A small multi-label audio tagger, trained from scratch: widths [128, 160, 200].
Rows from block 3 of a small multi-label audio tagger, named by matrix and row number. Rows with one number belong to one channel. Each number is 50 + 12 x the weight over its row's rms, rounded and kept within 0 to 99. All counts start at 0.
After each channel's rows are labels from the 100 clips, of 14976, where the channel reaches its highest value: "responds to" is what is common among them. Only what is clearly more common there than usual is listed. The data: short pieces for a synthesised band: melody, chords, bass and drums.
# convs0: expand pointwise conv (model.blocks.3.convs.0.weight, 512x128x1), inputs 86-127
# convs2: project pointwise conv (model.blocks.3.convs.2.weight, 160x512x1, transposed), outputs 108-159

convs0.388:31 33 29 22 44 61 46 58 42 57 63 10 58 31 32 51 59 51 52 45 42 45 58 53 40 51 23 41 49 51 28 70 46 54 46 48 39 59 50 52 71 56
convs2.388:54 57 41 56 32 49 47 47 43 32 51 71 47 54 35 29 61 57 41 47 61 54 69 37 36 69 40 52 45 35 49 66 54 54 65 64 59 56 68 29 52 51 47 71 53 57 29 60 61 65 31 60
responds to: mains hum

convs0.49:41 45 37 42 52 30 54 36 48 56 29 75 66 52 52 51 56 35 53 46 40 61 51 69 61 61 45 34 74 45 38 41 53 73 47 71 70 71 62 54 44 42
convs2.49:39 46 61 46 56 46 47 53 45 50 59 63 55 48 53 46 41 66 39 50 53 35 60 48 27 63 74 49 37 44 56 59 48 32 70 42 60 51 47 64 53 46 28 62 42 57 56 36 45 58 46 62
responds to: mains hum

convs0.498:56 45 53 62 46 54 55 55 49 41 51 41 23 47 71 54 44 58 57 37 30 37 60 34 41 72 44 68 56 52 59 56 31 63 48 49 48 65 42 32 32 48
convs2.498:60 43 44 62 67 57 26 26 38 42 65 76 52 65 47 60 50 42 31 59 55 46 53 52 45 57 50 64 49 35 39 63 61 36 37 48 55 57 46 47 52 34 26 38 66 45 35 41 46 29 47 56
responds to: closed hi-hat; thin (high-pass); rimshot

convs0.2:58 53 43 64 56 31 47 62 31 64 47 21 63 65 52 41 48 60 65 48 38 61 52 82 44 47 27 44 42 60 45 46 41 52 61 57 44 78 67 39 65 51
convs2.2:49 32 52 39 47 54 58 42 53 53 39 55 71 46 32 44 44 57 30 32 71 40 49 33 67 56 46 36 58 51 52 61 59 51 46 36 36 39 22 61 36 52 51 40 54 50 51 44 57 59 49 49
responds to: bowed string-like; melody instrument: bowed string-like

convs0.419:43 38 50 38 48 53 39 39 51 51 43 63 47 68 34 48 45 21 50 45 53 55 48 43 47 44 62 65 45 35 75 40 50 60 49 74 52 47 30 42 34 22
convs2.419:52 40 56 49 44 41 60 51 49 43 54 42 60 47 48 47 43 48 41 46 48 42 52 45 40 28 44 56 36 34 30 50 78 37 79 44 58 44 59 59 51 40 59 71 57 40 46 83 80 77 90 77
responds to: reverberation; text has "room"; text has "reverberant"; muffled (low-pass)

convs0.461:53 39 42 61 45 38 52 43 42 47 23 71 60 49 47 58 31 49 52 43 34 48 46 39 56 46 60 57 58 43 62 39 57 68 44 64 41 53 49 41 40 45
convs2.461:52 48 46 47 41 27 52 41 66 55 55 54 55 54 72 63 55 52 40 39 42 63 62 57 54 33 83 49 37 54 34 62 45 29 54 44 61 39 24 64 46 43 31 44 32 44 55 22 46 64 71 52
responds to: reverberation; text has "room"; text has "reverberant"; ride cymbal

convs0.64:47 35 32 72 47 44 39 52 50 49 33 46 55 46 37 36 65 59 58 32 33 63 43 65 53 38 13 31 41 61 33 47 47 51 52 28 55 59 66 56 62 47
convs2.64:50 47 51 52 50 48 43 58 56 56 53 64 72 61 48 48 37 64 60 22 30 39 42 41 59 32 68 62 56 29 54 47 46 42 48 54 55 64 34 47 37 57 49 51 59 58 45 41 54 39 46 60
responds to: thin (high-pass); electric piano-like; melody instrument: electric piano-like; vibraphone-like

convs0.466:35 44 57 26 66 55 66 48 51 49 61 44 38 34 52 45 52 31 42 44 54 37 61 43 63 37 34 32 39 53 34 47 62 33 30 44 60 40 58 58 54 45
convs2.466:56 55 47 51 47 75 44 38 37 43 73 54 52 64 39 36 55 68 37 77 69 37 62 41 44 87 28 50 65 43 47 66 51 51 45 41 44 51 44 42 71 47 48 48 54 54 50 58 48 57 36 47
responds to: mains hum

convs0.250:56 45 53 45 50 44 59 49 35 63 53 67 28 58 47 39 33 58 46 56 49 40 61 23 30 51 57 51 62 30 66 38 27 58 44 72 46 50 56 34 29 38
convs2.250:48 45 56 40 50 50 68 61 67 52 47 45 44 41 61 50 56 47 51 64 39 51 58 55 54 74 40 46 44 62 64 46 68 75 71 65 54 43 60 68 25 31 63 45 43 35 43 52 64 37 67 61
responds to: reverberation; text has "room"; text has "reverberant"

convs0.176:64 52 48 69 48 51 46 50 43 53 58 51 44 74 64 63 50 72 53 68 37 33 51 37 49 39 58 60 54 58 64 47 49 64 26 63 58 42 51 50 46 38
convs2.176:38 25 60 21 29 20 46 48 67 62 41 29 59 58 43 44 60 42 62 42 40 60 47 51 52 57 63 59 51 57 50 40 50 72 55 42 52 41 49 53 48 50 58 56 51 46 37 59 60 53 42 56
responds to: thin (high-pass); harpsichord-like; marimba-like

convs0.330:65 59 60 48 72 42 31 54 58 49 50 43 49 43 53 30 57 59 32 61 57 59 56 50 57 43 54 53 39 62 51 50 43 43 45 36 52 44 52 43 60 50
convs2.330:30 62 38 57 67 73 55 46 70 50 65 50 46 58 59 51 57 61 40 40 50 33 44 52 61 27 57 27 58 40 48 51 52 55 72 59 53 60 48 39 73 48 63 68 39 65 53 60 48 41 61 56
responds to: thin (high-pass)

convs0.253:54 56 41 42 32 32 68 40 56 50 51 26 57 55 41 42 71 53 76 61 52 56 64 63 35 26 45 52 63 48 34 30 45 52 59 48 57 59 48 39 56 52
convs2.253:69 39 48 57 69 42 42 68 55 54 51 51 37 43 44 53 55 59 24 42 61 44 56 48 29 66 47 39 53 47 59 66 36 41 52 58 45 58 54 45 43 61 46 36 35 70 70 36 33 65 50 44
responds to: rimshot; bass guitar-like

convs0.14:36 43 50 34 67 44 62 48 64 26 49 38 42 50 41 34 66 50 32 36 32 41 56 72 44 62 34 37 33 26 42 42 57 26 60 52 58 52 58 67 65 49
convs2.14:39 42 27 66 28 35 38 42 43 61 44 48 57 69 28 55 49 45 30 30 60 47 38 27 58 49 56 29 39 43 36 60 48 67 49 47 35 30 26 57 32 69 65 38 53 52 66 47 45 61 58 33
responds to: rimshot; shaker

convs0.217:42 30 47 10 42 56 52 52 64 73 40 68 65 55 48 53 48 39 63 43 49 39 43 39 63 56 41 36 55 50 34 55 45 58 58 51 50 45 60 41 42 51
convs2.217:47 56 46 56 52 50 42 67 48 46 65 62 53 61 65 66 40 75 28 27 57 42 66 32 49 62 52 42 39 49 57 67 52 60 79 31 57 61 38 63 70 38 62 67 41 47 48 35 48 66 51 58
responds to: rimshot; ride cymbal

convs0.417:59 33 31 41 50 38 18 28 63 56 45 72 28 46 53 52 55 57 35 47 40 50 39 41 50 39 39 49 66 53 46 33 38 54 49 49 50 57 52 50 35 34
convs2.417:44 52 49 40 60 49 50 67 59 54 47 42 52 56 57 48 53 76 55 50 47 30 38 54 56 64 45 53 21 43 71 44 41 47 63 35 57 47 45 59 44 52 57 60 48 42 49 26 41 43 46 54
responds to: closed hi-hat; thin (high-pass)

convs0.21:44 37 25 60 56 60 55 50 50 75 57 60 66 66 60 47 51 66 29 35 30 65 46 67 44 37 42 41 47 64 43 33 49 47 83 57 43 66 54 50 51 43
convs2.21:29 50 54 57 38 55 58 31 43 48 68 65 46 71 36 55 64 42 58 45 63 45 46 40 20 63 70 40 47 59 62 50 58 51 40 36 17 29 24 52 47 69 61 61 66 66 65 63 49 56 29 39
responds to: bowed string-like; melody instrument: bowed string-like

convs0.329:44 32 43 73 52 43 32 36 45 52 50 51 45 31 61 55 45 56 68 44 41 35 48 44 45 37 43 43 54 41 53 53 44 45 32 44 49 50 51 56 51 24
convs2.329:34 56 48 67 44 55 41 37 42 45 58 66 53 46 15 52 66 42 43 65 78 54 56 47 61 53 51 35 50 58 41 39 41 37 31 57 51 53 42 54 58 55 35 55 65 70 52 33 39 51 65 45
responds to: thin (high-pass)

convs0.499:54 67 50 56 55 51 49 59 42 49 48 59 42 41 62 52 44 60 58 59 59 45 40 64 42 36 60 64 54 46 35 44 50 57 43 71 41 50 47 52 57 84
convs2.499:40 53 58 66 64 45 39 45 42 58 66 63 46 42 59 72 54 35 58 61 48 66 48 74 38 72 44 52 42 73 70 30 37 46 31 49 32 42 48 42 43 61 44 29 34 47 62 32 27 57 28 28
responds to: thin (high-pass)

convs0.142:59 51 70 39 30 48 59 47 64 53 64 37 42 43 49 42 60 62 66 57 38 39 36 51 49 67 53 51 62 58 30 63 45 46 32 43 77 56 58 55 61 51
convs2.142:31 84 62 39 58 76 71 63 56 62 52 80 59 35 45 39 27 60 54 52 51 46 40 47 42 57 21 34 51 55 52 36 41 42 61 48 47 53 64 35 60 55 32 61 43 64 47 39 50 47 38 48
responds to: snare; thin (high-pass); closed hi-hat

convs0.368:36 34 42 37 59 62 48 51 27 69 33 45 45 43 41 54 46 34 35 57 35 55 86 31 55 53 37 46 39 44 58 47 49 53 34 61 47 48 45 45 47 31
convs2.368:53 57 34 73 52 45 37 42 42 34 67 55 35 63 19 59 85 37 34 61 59 44 69 56 40 74 36 61 50 48 38 60 47 43 47 71 39 48 55 66 68 48 66 50 72 56 60 63 57 76 66 56
responds to: mains hum

convs0.100:44 51 60 35 48 51 32 66 47 38 58 35 30 38 43 60 59 55 38 73 51 44 48 49 40 46 52 49 22 36 66 36 42 31 41 54 39 35 40 36 40 46
convs2.100:62 58 48 43 50 82 58 38 58 37 50 70 44 61 49 32 66 60 47 64 63 42 52 45 38 61 49 60 47 36 26 72 52 38 54 63 70 64 64 36 69 30 37 75 50 42 33 52 59 54 53 56
responds to: closed hi-hat; rimshot; thin (high-pass)

convs0.438:51 52 59 28 35 46 54 48 54 55 53 45 41 68 34 48 49 45 47 55 55 52 34 29 63 55 53 32 47 60 37 45 41 39 45 59 56 31 58 47 39 34
convs2.438:48 67 71 28 56 66 67 53 57 44 33 52 36 56 67 47 50 42 53 58 46 40 42 49 44 63 58 44 56 66 66 44 49 82 48 63 47 45 56 42 68 56 73 41 51 52 59 56 49 52 47 40
responds to: clarinet-like

convs0.225:44 60 75 36 35 51 44 53 47 61 50 65 48 39 61 46 68 27 39 65 39 27 67 51 51 32 53 51 46 70 61 44 47 53 29 31 44 36 39 52 50 44
convs2.225:59 55 47 88 68 29 31 48 37 46 73 74 48 54 47 61 28 56 49 47 29 46 38 48 62 51 39 50 59 37 53 49 57 75 41 51 48 50 60 29 43 60 49 58 54 56 55 44 47 47 41 59
responds to: bowed string-like

convs0.442:67 55 50 61 50 33 50 33 60 26 49 62 40 32 56 52 52 59 41 59 40 63 39 49 58 51 57 64 30 41 48 60 51 34 39 35 71 53 50 57 50 38
convs2.442:51 31 58 43 50 50 33 41 40 54 49 44 56 61 38 43 58 37 29 53 51 48 52 63 61 76 11 57 71 49 48 53 44 46 34 28 36 52 44 50 73 45 48 28 35 45 47 39 44 43 40 40
responds to: closed hi-hat; thin (high-pass)

convs0.117:35 49 61 20 39 52 45 52 54 35 57 55 26 50 26 44 55 39 50 59 53 24 47 52 31 51 52 46 24 41 48 47 46 26 45 58 57 56 44 49 56 49
convs2.117:69 34 46 45 45 46 48 49 26 29 37 58 51 54 62 39 33 67 57 40 38 42 58 37 32 60 50 59 50 39 56 67 56 49 59 42 57 68 51 39 80 32 37 53 43 44 37 43 50 36 47 60
responds to: clarinet-like; muffled (low-pass)

convs0.114:49 56 60 52 36 51 55 55 35 54 50 65 56 44 64 37 38 33 46 57 51 63 61 38 54 55 54 48 47 53 61 50 51 76 52 71 52 51 41 49 51 29
convs2.114:63 48 31 72 40 29 35 53 41 30 49 60 47 48 35 54 63 37 48 45 46 55 73 58 56 57 46 60 40 39 27 66 53 52 61 63 56 32 68 56 57 42 53 50 59 38 39 70 56 69 79 63
responds to: mains hum

convs0.342:50 45 53 37 38 54 43 45 41 53 48 54 69 32 40 48 50 45 31 47 54 35 39 34 37 40 54 52 44 46 57 50 35 33 53 55 43 31 36 31 56 32
convs2.342:66 67 58 50 33 71 61 66 57 46 48 54 55 58 28 47 63 25 37 41 52 44 60 48 57 62 21 58 61 44 36 52 57 55 46 47 47 49 54 52 31 55 56 66 62 31 42 61 56 75 61 54
responds to: reverberation; text has "room"; text has "reverberant"; text has "noise"

convs0.87:52 59 28 43 36 19 43 46 46 39 33 62 60 40 33 42 63 56 44 52 36 66 32 43 66 64 48 28 74 57 31 15 54 63 63 36 66 60 58 50 37 39
convs2.87:32 49 56 66 42 38 39 56 52 55 45 73 42 25 35 48 64 44 22 31 57 52 54 38 50 64 18 38 24 49 53 64 34 60 55 45 50 44 41 52 38 46 56 60 33 36 57 36 34 48 26 48
responds to: reverberation; text has "room"; text has "reverberant"; muffled (low-pass)